Rows from block 4 of the image encoder of a small contrastive image-text model, named by matrix and row number. Rows with one number belong to one channel. Each number is 500 + 25 x the weight over its row's rms, rounded and kept within 0 to 999. All counts start at 0. Numbers have three digits each. After the name is the row's rms in percent of the matrix's.
Before each channel's rows are labels from the 100 images, of 14976, where the channel reaches its highest value: "responds to" is what is common among them; "lies over" is the class under the peak. Only what is clearly more common there than usual is listed. The data: drawn human figures in many poses.
# convs0: expand pointwise conv (encoder.blocks.4.convs.0.weight, 384x64x1x1), inputs 0-63
# convs1: depthwise 5x5 conv (encoder.blocks.4.convs.1.weight, 384x1x5x5), a 5x5 kernel
# convs2: project pointwise conv (encoder.blocks.4.convs.2.weight, 64x384x1x1, transposed), outputs 0-63

responds to: splits; yellow trousers
lies over: leg
convs0.87 109:498518532522503500488562505522470505481471496516501480505465499460531531510514529503426510495540462524531499481485532521486452493504487489564507515503483497492478482522522526491499472469530495
convs1.87 101:533488471529522520487460508537531489486519540549501495517526540503482495504
convs2.87 130:533457535489484486526494488504517514536486551481547498535497525553459505507488467505543513527481515469474513488470492492511539476484518511478515488490517490491506550463501455484536519532495489

responds to: blue trousers; blue top
lies over: torso
convs0.192 089:460498477520497536524463482432496522484467458468503484478534482513477496486510514480521512504481464508498467507485463517485472517491517459466512507515469474479509486533476506527542551481476480
convs1.192 091:498522518496515493518527487495468514520440486476513502490548491517496536555
convs2.192 078:522520509477470513472554480521521517498469526492516510544518475508518476534512521508467468506517501522497511445512484525452513455504514484531458465467489524517466490466509481513489489498470453

responds to: pink trousers; splits; lunging
lies over: leg
convs0.357 106:495524550527532534500503505460470529500514510502518522508511489430512521492522503505459502511554479506493512480529548489472498494508507517539521496517497495475471488515489518451478492532567499
convs1.357 098:512513495482509538499459463520561507464484525534513490513523500480513534515
convs2.357 113:514482505519513488558531491530568508523476497523512499503528502563492504537459518516517508535437502486474501486448504456522513466504498501492486473499493501510496521486497463495523504512464502

responds to: white trousers; white top
lies over: leg; torso
convs0.169 092:464546494532520537504499494494511524502499508493481492516541467505563471517487519520469466510530499540497503477503510493506499477491498512556472494547464487524470448505519517488457459528500480
convs1.169 100:504488488487479494495506487466476507529497496482518524486485453487494434441
convs2.169 079:500527477514511494490538527541478510494489497518486474500514488495548497519527529494476501515513495499501521528454531516491508478478479511559518503510434521532483470494551522469449452480485507

responds to: blue top; yellow top
lies over: leg
convs0.370 109:470507523520500521524505481481511554553503515497557492523513522511509492517512506525481537542546465495506487427480490486508495500511540486502488481531481489469468520505495474479543527523487477
convs1.370 098:507512545541538515534531498506524480477489548529491496490508526514538509477
convs2.370 109:542467534474493469495517512517463448490497460485481527488464513444517519468507489513532542509456499462483527507531529480493518480521480519536521451473512523508517514511526495495509501464496498

responds to: blue top; teal trousers; orange top
lies over: leg
convs0.55 107:478478501478473481501496502525495482424473450500438501498478498531510491508493545503550472475477520506532458519463448498492525477490485484471494512475490483524513507491492518519515520508469475
convs1.55 099:467485534532466469456513518509540496478469488487497525500488456510536501504
convs2.55 126:503497473491525512505497491495516575558487509518542496479537497491484502493520473482453509544525455482481534495495523498504445512540536462523510511477516492478477460524473479509504507488492491

responds to: blue trousers
lies over: leg; torso
convs0.241 093:476523535522517534484515496470462526505484528457512493537517476519508466523531508478483499526520466524511487483495466516484517510444518463481505488508445453493496508489504505497517516494466431
convs1.241 096:455481510502473500512535491461501475466476478478471519501487452499524492457
convs2.241 068:472455498525523511531508496541510546527473476503512499471531490514485505503532479493453469546520464506497504530451547518492471493464509463513518514517459454498504471540525496483492498499513492

responds to: lying; bowing
lies over: torso
convs0.137 108:501468498485450493505518530538509472475499479504493523477543512475507508508486494521486467491468516475487559537519535500494511445529485521536486492493533555545485492491519523521474484504489544
convs1.137 108:499507516519514496460458474499485450463451491485470490491489484457481494486
convs2.137 139:503502469498491492502532519483498473491498475488503518496517509447538504506491492529500499486471509494484547508546515502475525445536485524559480489497540548542491481511525535517493470440505516

responds to: orange trousers; blue top
lies over: leg
convs0.176 096:477496549503474518510504463516514548544525543501518479546508499532491497528508511504487528526560478501523498471482471486491498506506514488497495465501484510486484542469470451479524516526459459
convs1.176 091:516512516519509485533568541487487504521504496494507560532503505489526512480
convs2.176 077:520507509488477490485496530520457487486499495531478529467472489489519520460491511487495471512472500473496553576520538471490510472503467505509519536502484511501517480515515511487449461530515556

responds to: lying; yellow trousers
lies over: leg
convs0.260 110:476508532484496499493500499514492506526529538483500494549467517527524474490520492512506540538549483505529457434475463487528503511502533479493511489522483474472487538488482484469535527523485455
convs1.260 104:464475461459473521495468474513540517494485529518512493493528472471475479480
convs2.260 124:516455449507518492535523463506554494529465474486523504471554496493490536545492473513481475507472491532472533501486545510496491469493514497519453477493525500537493460511525485499501491492519500

responds to: brown trousers
lies over: head
convs0.85 098:503457476521488519513480514521511505491525473526503494488544556506447481437514475473499493488455502446501496497485473491501487505515501500499488521466502505518496452547507514566492526483483506
convs1.85 092:472479458476489484487489491451459490490508478481519545528489474505522475469
convs2.85 089:485464517464479535509487503513526560518520502511505504517515550527473487472515503505535552519510499438519485486480480488505489510553526482517502505463513506474473498541470485530497547509476495

responds to: blue trousers; blue top; purple trousers
lies over: leg
convs0.40 109:469513520522496521522501474469514537560501522490561492520526512502498489531504501529479529532547460505505506422496496491497501497504529479495482478527491488480467522500497470484549520505489466
convs1.40 098:503504511494503491530545533513510541534499515526538559510520513498536519513
convs2.40 093:496493502487476475519496527514487519456531472557449533461489542489506517464485528512500503497473509462511500534495528463524479489542478501511508527496506527490502486528501526516448490520489560

responds to: stocky; black top
lies over: torso
convs0.148 110:486509474502502480509484565503462462478497465528485534441481519446483505466487487497493489505469501473493537540536538492518490486521481508514527522497503505499505472511535557507486486482505540
convs1.148 107:486465505485494505469514467505501469536485506496455505482491496459460444485
convs2.148 104:505466478495543484527537496481500482502487452469510528470530512464517527488499477512518513511455492470485547502517534472489530465538491513547486466493530518546492474544520516493514501463496513

responds to: teal top
lies over: torso
convs0.96 106:525486524515513480514496496481484457485501498488503520494448537481484528462504446518523489453493531509514493507501511510505525507478490530493508520505528480496514496538526523457497492518603509
convs1.96 100:504511490480489486515516508440457505536534459479501522521477489464477476490
convs2.96 127:549454500482500483482483497491499453502497502464503530513467519492482506453517435497535485477485519494500502510512501501489553510454485513455507490474547479524541511519514503473503525507552497

responds to: blue trousers; blue top
lies over: leg
convs0.195 104:463510517523500517537509477468511540540497511486568495513524521500508497528506508531485537523544468494511486436488487485499504500504536478494479487522488484477465527505495470477555538507485470
convs1.195 097:492513503477504486535542517515513552545515514525540539511516514507528523510
convs2.195 094:501488500500474479521493528513503506451536472541455520464507539502512517476486520507510488488483527464504498539504506461516486479543478513509504528504513538515501486528507532519440492521488575

responds to: white trousers; white top
lies over: leg
convs0.135 106:506494471486501476464558524517497479536429522483528496488482478468527505517503472507482455503510491508500536487511561540512477485506527490551497503526526499500461490483518492497480478501545493
convs1.135 101:481470466474458507490500506493481528528526499468519515519467454480489489455
convs2.135 140:528502504492506464478567514509462470512465518464530479488495475454537533517520486489494509512502493505480542522502548552473513482479505508550529495516516525500495503476536506486487465479532516

responds to: blue top; orange trousers
lies over: leg; torso
convs0.324 106:475505546507503525508505470535520556522497519502520488540515505530489480509505513506468519522539476497526471441461459485507487501499521484498474484480478473499474518498477472478525525535471438
convs1.324 102:503503505509492496513552547505502539546531515499515541533501493487530528474
convs2.324 103:536473478493471485501499525524483491463517485522465521459481512483503528459484495485516473479471532474508524576508532491499498487515461515505517528508527527517524484516505523512443486507508559

responds to: lying; teal top
lies over: arm
convs0.272 098:492505513506516550487486462501518559553535554484531491541513492513478488507517481512480516516545492525499498446508478501512497530503525501494463476488502491490486508495437458478513516526491472
convs1.272 088:483506469475480499485463488519539483465479537543516470477532479478486488474
convs2.272 094:491496458474484456517471506503488514517484462526505511445497525483487498532505499485484457507470501515474517539481547537521460512490505460498493538514500505494507458540555512537481503495495545

responds to: white top
lies over: torso; leg
convs0.275 099:508464480471496522471516531549504478477472479486479523482524466465518497488498472489506444495472515493501534522520541511482503453508500509544502499481530507566480461505518524517448491500514504
convs1.275 101:492520530514479491482493465492476481518480516449452523474476470453490493501
convs2.275 079:501490456477490480495538494495516488513468478470502537473492491478555513495490494507516473512490512504473535511521543498486516433537511508566482485508532525548474461521527504506490480471491488

responds to: blue top
lies over: torso
convs0.305 117:472517559517513521511510494508502551530497543498540487541506517526502477504517502508477513529524469500520486411475468486514494499493532489491490496496476460476474512495502487475521520534487456
convs1.305 105:480503518517505504537536529506527534500517526507508534536489489487559525466
convs2.305 145:538449476483478481508501515513504469484528469513473528455504519477492528460486481505512487489456518466494524559506529479501501481529469512510500496486529533533523487534513515514457497496508564

responds to: teal trousers; green trousers; green top
lies over: leg
convs0.227 105:527499501484527468484506521484466458488503516474507503501481505448533508466516446513514476482505519507498499503513543525487521492499504525524526510533538508519503480521534542471474487508589512
convs1.227 105:479497501483500492493473499479469518513537472462526490516462474496436465493
convs2.227 112:546495504491522475478513499495469473495512519468510498520491503461542499465538449484520519501533507492485534505509510521455543495460493526544529488498516519535530486516544528485475483473550498

responds to: purple top; purple trousers
lies over: torso
convs0.13 104:531483471520466513472528496514507484499483515491501484480551474494492518542501509471489489493486499508480532518508502521464508488471472515523501481529485555524504536439536491556486476443467516
convs1.13 107:470506509505476487525521484495479523515500497491501482468465482471454449447
convs2.13 080:486480469499465540507522485497550528517478505491515512513568512525505499523497519511497513533501485469482534491507497487476505454518512488532458477539489526525466519481503473533507493470431481

responds to: yellow top; green top; walking
lies over: torso; arm
convs0.231 104:528529495514519467499477498523489462485554502519467487509473504510526495494486516513508547505503512506484483505494501458516533524466443543480498469516473513529549537479535506487485436477490512
convs1.231 103:492474472476518469506509496497444533512493461481531520490488472471475463474
convs2.231 133:533510503526509472512483512515487471496531517502482513510480517498507502487491491513511546508473504500468501507510500448517545513451439541486513473526470500507549546485567505481491457475507515

responds to: orange trousers
lies over: leg
convs0.84 107:469473495498413530477483483530516516526496517478516498517507488520482495522527493476502507525528486497516527502501454508475503485484508483509515467519481491476497545439489465511534513486440468
convs1.84 102:496484473471480500523525527509450510523521478459506531504471476464467469504
convs2.84 110:503472476504454521498509497535524526501470526510495492504521470555427512541485533469494473519468501492505500522486496501509469506481482470447488500492487508502488523464484465548497502498443495

responds to: stocky; star jump
lies over: torso; leg
convs0.261 110:503507480515487484501499545492478466475493473526501515429509502461474516513485505484485491488450491489479540567527527504494492492499456507495512515496500519505518499498546545534488477466499556
convs1.261 102:488485491489481505471494475496514474510468499502435461447481500473471486480
convs2.261 074:516495494505535494524550477483518499513455450493512514474513486490510567516467541523507520525475469491487523489518543463489500465524487505534477457498489505516501506496508474498548491458467474

responds to: yellow top; blue top
lies over: leg
convs0.351 111:479501512510480518516506483488511541587506532479554491515521507508510495507519484513483525539542462493508494447494490495510498491508536460500490465524485495478462514493486459495543534504476474
convs1.351 097:518516552564546504514527501494512477479492528511497505493511532532524498481
convs2.351 106:525490561470506472485528518496461446476488472482488540499466510452528513482507511514533536515468499472476512513536534483478532461507481521534518457479494511496511534506532508473510503488508498

responds to: splits; pink trousers; lying
lies over: leg; torso
convs0.193 104:526501531508505512497469506469488526508538502554508528482493517447458528458514499492462521507521487466483518501531550479485463526532506510514526500479498516465488486541490507495474495498560533
convs1.193 099:539537503518530513488459489514534498456477500553519514526521517492517521503
convs2.193 098:526478503507529494519562487552518525515435497490521461517532475545506505515513512474495493541470474479479510492431510519486476493496519474532521502513486493501501471477488475505518496480471473

responds to: teal trousers
lies over: leg
convs0.294 096:492506522496522508506506453498511514533495527478534487545479499522532488505522489524498518520569483519510464416477492496502506502493530488491487481513494472490486503504478468452538515533514452
convs1.294 083:470493512497467456492523498471462500540511466478505517510483491479479459457
convs2.294 078:459494498499491500488478510536487517485501522516471509490484511523461469513508504491458444495490503539513467530471496508545485525456497465431480545497501465519523478532502538518470488511491519

responds to: teal top; pink top
lies over: torso
convs0.373 096:509484528509502513498481497502515471484531499487478529522487528495503480472513468547514485469516540512510489484500495475502568473472482542490459494484512481553499517522523531449477487548548492
convs1.373 102:496499483473499464498502490480445524525499456465516525488467478460473477493
convs2.373 102:510463530500502508479490504526502459484480501466474553510462490486477495487512461512510477491465508524488511510525508480490567473449458528489510469483499457530526520523527512468493504529540484

responds to: white top; white trousers
lies over: torso; leg
convs0.154 095:503507504505496524460491494498500486500491495495498531503498480452524484516512488509468452507512515528462539500531551517448524446493506525550476485510506498535483457498526517484459451522538501
convs1.154 098:491491475496522468518517499489449517531511474457508514500464465492495466454
convs2.154 094:488521510492455536442516510508479489504482519485491536500502470469514503522519516505477464506505504539488539517542513517448539447475483510547490494512460503526471495485532514480464463502504486

responds to: white top
lies over: torso
convs0.149 101:513470473489497530501475485479516539520510508477508499493571494497470494462517461453497486508486481472464518509506494523485464518518534484497490487482509521494514432527467494570498529486492508
convs1.149 097:510558538493489515500460459491520483463498521511485455488508474476476507493
convs2.149 114:510475520514532515524562465529536487494464467483489496500521459497543535527496539511494518497504487519501496488475520494470524461508470517549476441491491518537480512496503478463516477475478487

responds to: red top
lies over: leg
convs0.238 107:521508502497504498470480511503464479502516520465491499512487486499500484484525487483535509497495515522510489523507454507473569538429477500451533506507478462494550558458493520474505501493494482
convs1.238 108:463518515482475458515531458456529486469494526488476505514502470499516490466
convs2.238 159:497472503507509512507507492515491552552470532505552499486518495492459525492529458475462508540520442483504525496487523511503436526491526459510521511501498469449484495514491470493512519495505490

responds to: blue top
lies over: torso; leg
convs0.331 103:488489496526522554481494478469496537536499546437528482545549483507502483517536461491494498526526459510479503474507481522474526511470511489500499444529470488484507498479498473505505519492492469
convs1.331 095:524520531525525514524523516483519473477467480513493542535517496505555529487
convs2.331 086:527507550481490445499532540511477482493488491533531537495463550472517530500495496542494547521480505463490518510504547483482512465514504504554509492485482534495488519497534483475505493511509535

responds to: blue top; squatting
lies over: torso
convs0.209 110:454526543509513526506515517500488539515500546496528487539496501519502468490516507498482527534513462498525487447492466480531487508495520476476513504505472442453480529483496497466531511533487455
convs1.209 101:470502519504519510532528518514533537507511517508516526534485487528559540489
convs2.209 114:546454487488489482513520508514529474465518469512477522476511508481481552489474498516520479462450523479506516532510517475489505470526462527499485502481544539539523490533496515509479501496505563

responds to: white trousers; white top
lies over: leg; torso
convs0.91 084:545478487487455480464476489482484484517479495476511517472485481463502545518509487497509470475502538521486538534517542541448519486480494531530505496539516521512517490461542491495498478473538517
convs1.91 085:494517515498503478529543504495456527541500472473497524509474461457473477498
convs2.91 070:524496544490472502470549503507496460475474525471501484523523485503524508529491506522543497479496513516498525500508498509450559445448476515502496474513515504526497567459498481496505509506474488

responds to: stocky; orange top
lies over: torso; arm
convs0.18 107:457494487498422532497491527481497502473472474503477539462499464497431518520475539479509490481475486496520518543550486483488501497513490484466510495481499495475494524480481505525510529480464505
convs1.18 097:493484445488470489522511516477485533521519455479534533506462475476493489493
convs2.18 119:505450526500492486511515517497503477469466477477466532478491468512476532494484526487559506500467495465500486536509516447500511493483473496437511481469494467485519563487475491476521516503477496

responds to: orange trousers
lies over: leg
convs0.290 108:491496490500547494534542509477499495516497491509554472495514537489518480501494496528502553520472480482528480459477502487546476522546539480495473502489538509479445497552501503502539531498511500
convs1.290 104:515496494501493494502485498470495484491481476469441521508457452481542529472
convs2.290 118:504476451486550486521506474518523525533493488500518473470516526487472501502514478485459510546481461495471491482486550500523474523507512477502471456487490519516509437545520468521505519468487489

responds to: stocky; black top
lies over: torso
convs0.22 100:481484467522489558518499561486524485495496464520486529432533474477470512484459490500501480484454515485500548538545520483504511486518475536499512509507515496503484496501511522505467486505516539
convs1.22 093:502474456476516498485494473495482497527492493480487501473468476475478458435
convs2.22 092:477514522532516526534547521471520503512490478508526532482515493479499534518448515531506511505505481497523527483542520443530515490530487517494492504522518477475463558522487511440527489528491512

responds to: running; green trousers; squatting
lies over: leg
convs0.5 100:502540494515493427509494523492440475465518485519485469490478536478521506490508512471499522491490490494496495531487502512501487531474476493498538535533480506490542503492549547530501464450499525
convs1.5 093:475486483465490488517494493467456526524505462470506492494507500469455475548
convs2.5 096:517504522540527463521492497481444483459496475468491490494482487474493549500515509501515526482486487512491493530483497512466510525441454495480539507501473482483568506497538528505526509467525515

responds to: pink top; pink trousers
lies over: torso
convs0.333 099:495479524529508555465481501514521490510502507501495558503498506480481487464510464517456483502514491508495502479544513463522516474490484529514429479478493479543464487541527517466472487516530487
convs1.333 098:511482467450495486513523478480453505544503479480513520509480490483474466462
convs2.333 113:498487524516501544459483525516496469490536500516466535505491507472468486483518485512482539503474496490492511491540505449503555476480444541503487464497469479523496529533544514461489471495513493

responds to: teal top; teal trousers
lies over: torso
convs0.197 089:518443507487485499516505529522533466465503455498484529487503534481477503469501469533518483469474543461521497499495511502503508469531495529530485518473554511546474484538505525496471511517537518
convs1.197 095:498500476495509477515505525495477497469496470496506476527489457459430465496
convs2.197 077:510464519481514491514527506502543488493503478506510539514498544479523474482492473526523532516487505443510503465510491456499522475550501518527498485484550510527457493568502510495487526524539499

responds to: brown trousers; splits
lies over: torso
convs0.35 109:502492530490481521504455496494501546494567496553480515499520550494454489452510498485479532511518498450479502503501498481498479509533505508518496490476493539494508465555487501533466515493486537
convs1.35 098:540516494504534532496469497539518487447467524529496481489522530505519520525
convs2.35 122:513511520520511503505526480527471514537443522476535477507477439502492543501528481468473494518521464514493522497477520536481476521462509483500548507524485463462505509473493473461517498495529469

responds to: red trousers; red top
lies over: leg; arm
convs0.144 112:447543534507496488498500503491460515506488527474517502551468493506523479505511508504484498530520458521506486469511471494507503487482516462475512500504463430456511507482479515467536499545488451
convs1.144 106:439493478470501485511512499483462507538520468468525539519501489477479479517
convs2.144 148:469538490505487504463475525521476514494505547514472498499472482532481460490492519471477441505485510526516472503494486507567462525485491469459498540503477459503491487480503518524456472523493493

responds to: teal trousers; lying; teal top
lies over: leg
convs0.251 080:514511507500519458496490503500445449458504492469482491519457515507511490486517480500554495481480522526518453516484469516507540521456495486459518546498498450515538500496501544485513499499519476
convs1.251 088:512520489468470501504487458493466486511527533451454481501505466483485485470
convs2.251 069:524445529477483487493486528527472533516497523481524518519512509507458487468536446476530486523504503438481526550474505510500498516504518473481530527495531473467530517497474499510480526531516515

responds to: red top
lies over: torso
convs0.362 101:501510484487477487475513533517482444485514494504471520487482505445492498496481495527481491490456491511489525523565528483517517490509431517482465471487520520530541509494514544521497478460481526
convs1.362 100:506508499481518484465457453504480504534465486462480513456460494486481497504
convs2.362 063:544529512527485482513531486461478510520481514487520495509489489451527571500480524524498539502528489509485537501535532505470514479512463524534482475505526534506513515484512499501516468433514501

responds to: yellow top; yellow trousers; red top
lies over: torso
convs0.182 096:499557492504544489499504512528474497452483483521452479497504461523567476514479564493490503522482493512495480512488501483500480511499469499516503513493463505530509450499508512514456451487465501
convs1.182 093:534514491525528510501504535534490476487477516489529506455502507546522455467
convs2.182 082:516465490473500526496482490500546522536509530520526516511531519508440484494471476505495496532462482456503512491522511462543491520543510492453503497475553505502483493520451466505525521519477512

responds to: pink trousers; pink top
lies over: leg
convs0.360 098:502538526531527520476442481483481503508522509503481540514482498472479484489509493517465490520509480543461505485554519485495505497446471514490463459481458469520533488526525518475486482495536484
convs1.360 095:500485467491488516461455478460481466494531486522540536543493498508493503505
convs2.360 106:482509546510473522482458485510485535528515542509502527542473528523466458498522486483467505530506471513485466461506482482529484501473498457465481477516444467515494495534519480490502521511486469

responds to: purple top; stocky; purple trousers
lies over: torso; arm
convs0.56 093:516518472513484485518501512477521486502518495541493503460511508511483518526422536528511514488458519491474509520524509462532503507518467522482477493494503564507508514469508487533501477472469563
convs1.56 101:438480506484486437489509489489468503496486465515523531524497470481507489485
convs2.56 081:505519475477492498471516519510502520526542554524507470511489537527503469491499511501506572538504489467513461467492477477551472535517488481496501478505501534484478544498498461524502517484465518

responds to: red top
lies over: leg
convs0.45 113:537476475481507506474515503521501442479498501471468487502506465495523506517479490525534473473473554531498505518506506514486566483478447546497490477501512503569516502465503514492488479486499507
convs1.45 099:505528576538521501476470463480516501487475486516518485490483513534510494497
convs2.45 114:517503528538525497548501472481515548547482507533555497483502523482472548513495496509452526527527448500491520487487543485487459503502504493520488502469498498467495481532516462476530488495516505

responds to: teal top
lies over: head
convs0.115 110:463508536519487519488506490507481538519510527483537486563509515495498485510553500502468526524558442495525487436493479510491497504493526471510492481505475484489478506505473498490535528506474457
convs1.115 112:460449468442490486500522490482460500529521499464495526518501495491486496516
convs2.115 120:460508468533468521485498507508514512505503554519481489512505495536478480528490514482466428487496516539537465484487474508562470512485495485463461539506497477523475491488502509524469475518481499

responds to: yellow top; yellow trousers
lies over: leg
convs0.367 107:519499506513495497477503490523490449472522501501465474515451494501506515497492513518534519469511529544536474512476468497497559522455441529480496480506487495535518558472522501462506480489510484
convs1.367 101:464495530517516462502541530530543483468458484502496491484476465494522508494
convs2.367 129:505485529513507520508515529501499553519480512530543511502526526479470505480538460468449492523523450479503539498486520502492455502518522467522513541501511485483475462560509520489474494515517508

responds to: orange trousers; blue top
lies over: leg
convs0.313 099:478496518506474530490530469537527540521509519501513473548524501517496496525521523505471534538539462500527485455470484490493487488502496475504477451491474507510480531487482463502533508486434469
convs1.313 094:526500517521515514527556564519497516535500520502510524525518514498528530491
convs2.313 079:524510556491472480472492526508458478475522504526461543477452515462524521458485505512511508494480515479512516531531547474514506480517458513510522509507510515491508520511528524492451469518510546

responds to: yellow top; pink top; arms up
lies over: torso; leg
convs0.136 108:495480447501512533493497482497534493523499503430498482525523495538528456521494470524517470513477519519493488467500472486514555482483506512497448455528487498559491479488518489509495504521488467
convs1.136 096:527536537533503484493510499467494483489478482508546555547504481520506513499
convs2.136 094:525491578512515443528509512485465516508471504522522524486478525492482535483512507514487536555490477464471514528476554483495486480480494481527520518484480504465503508520538493474506484525518515

responds to: splits; teal trousers
lies over: torso
convs0.267 105:508509529485506489483486515532477490480542518491489484557507518527512437466546484476519536515490500481500464501467432511493552528474498487473517498494476473502543536490503522496497505502476487
convs1.267 099:466516523514472448507554512451498483481473481522496498506496519512519529520
convs2.267 127:537467484503517511511536474487544479525451475489530495492544485486486537545489489517484493495484496517471550498503536512462511450486491526536466464470507525543486486499519479492520480473513490

responds to: blue top
lies over: torso; leg
convs0.196 096:520488479505515501494507441503526502553491544459515467539520468510494491552493479509488471506499498528481508457505501498509483494478500502483451442499497503526518502461479427519518501511494487
convs1.196 094:512501501521516497510499467513484515500433537485516534453531481510508459508
convs2.196 076:529470475488502483484533528567520436510478510495493497475491497502488513518469476508510487506448520499497519530500530485509549481468452509507505484500518517540519542472538501497491460478479526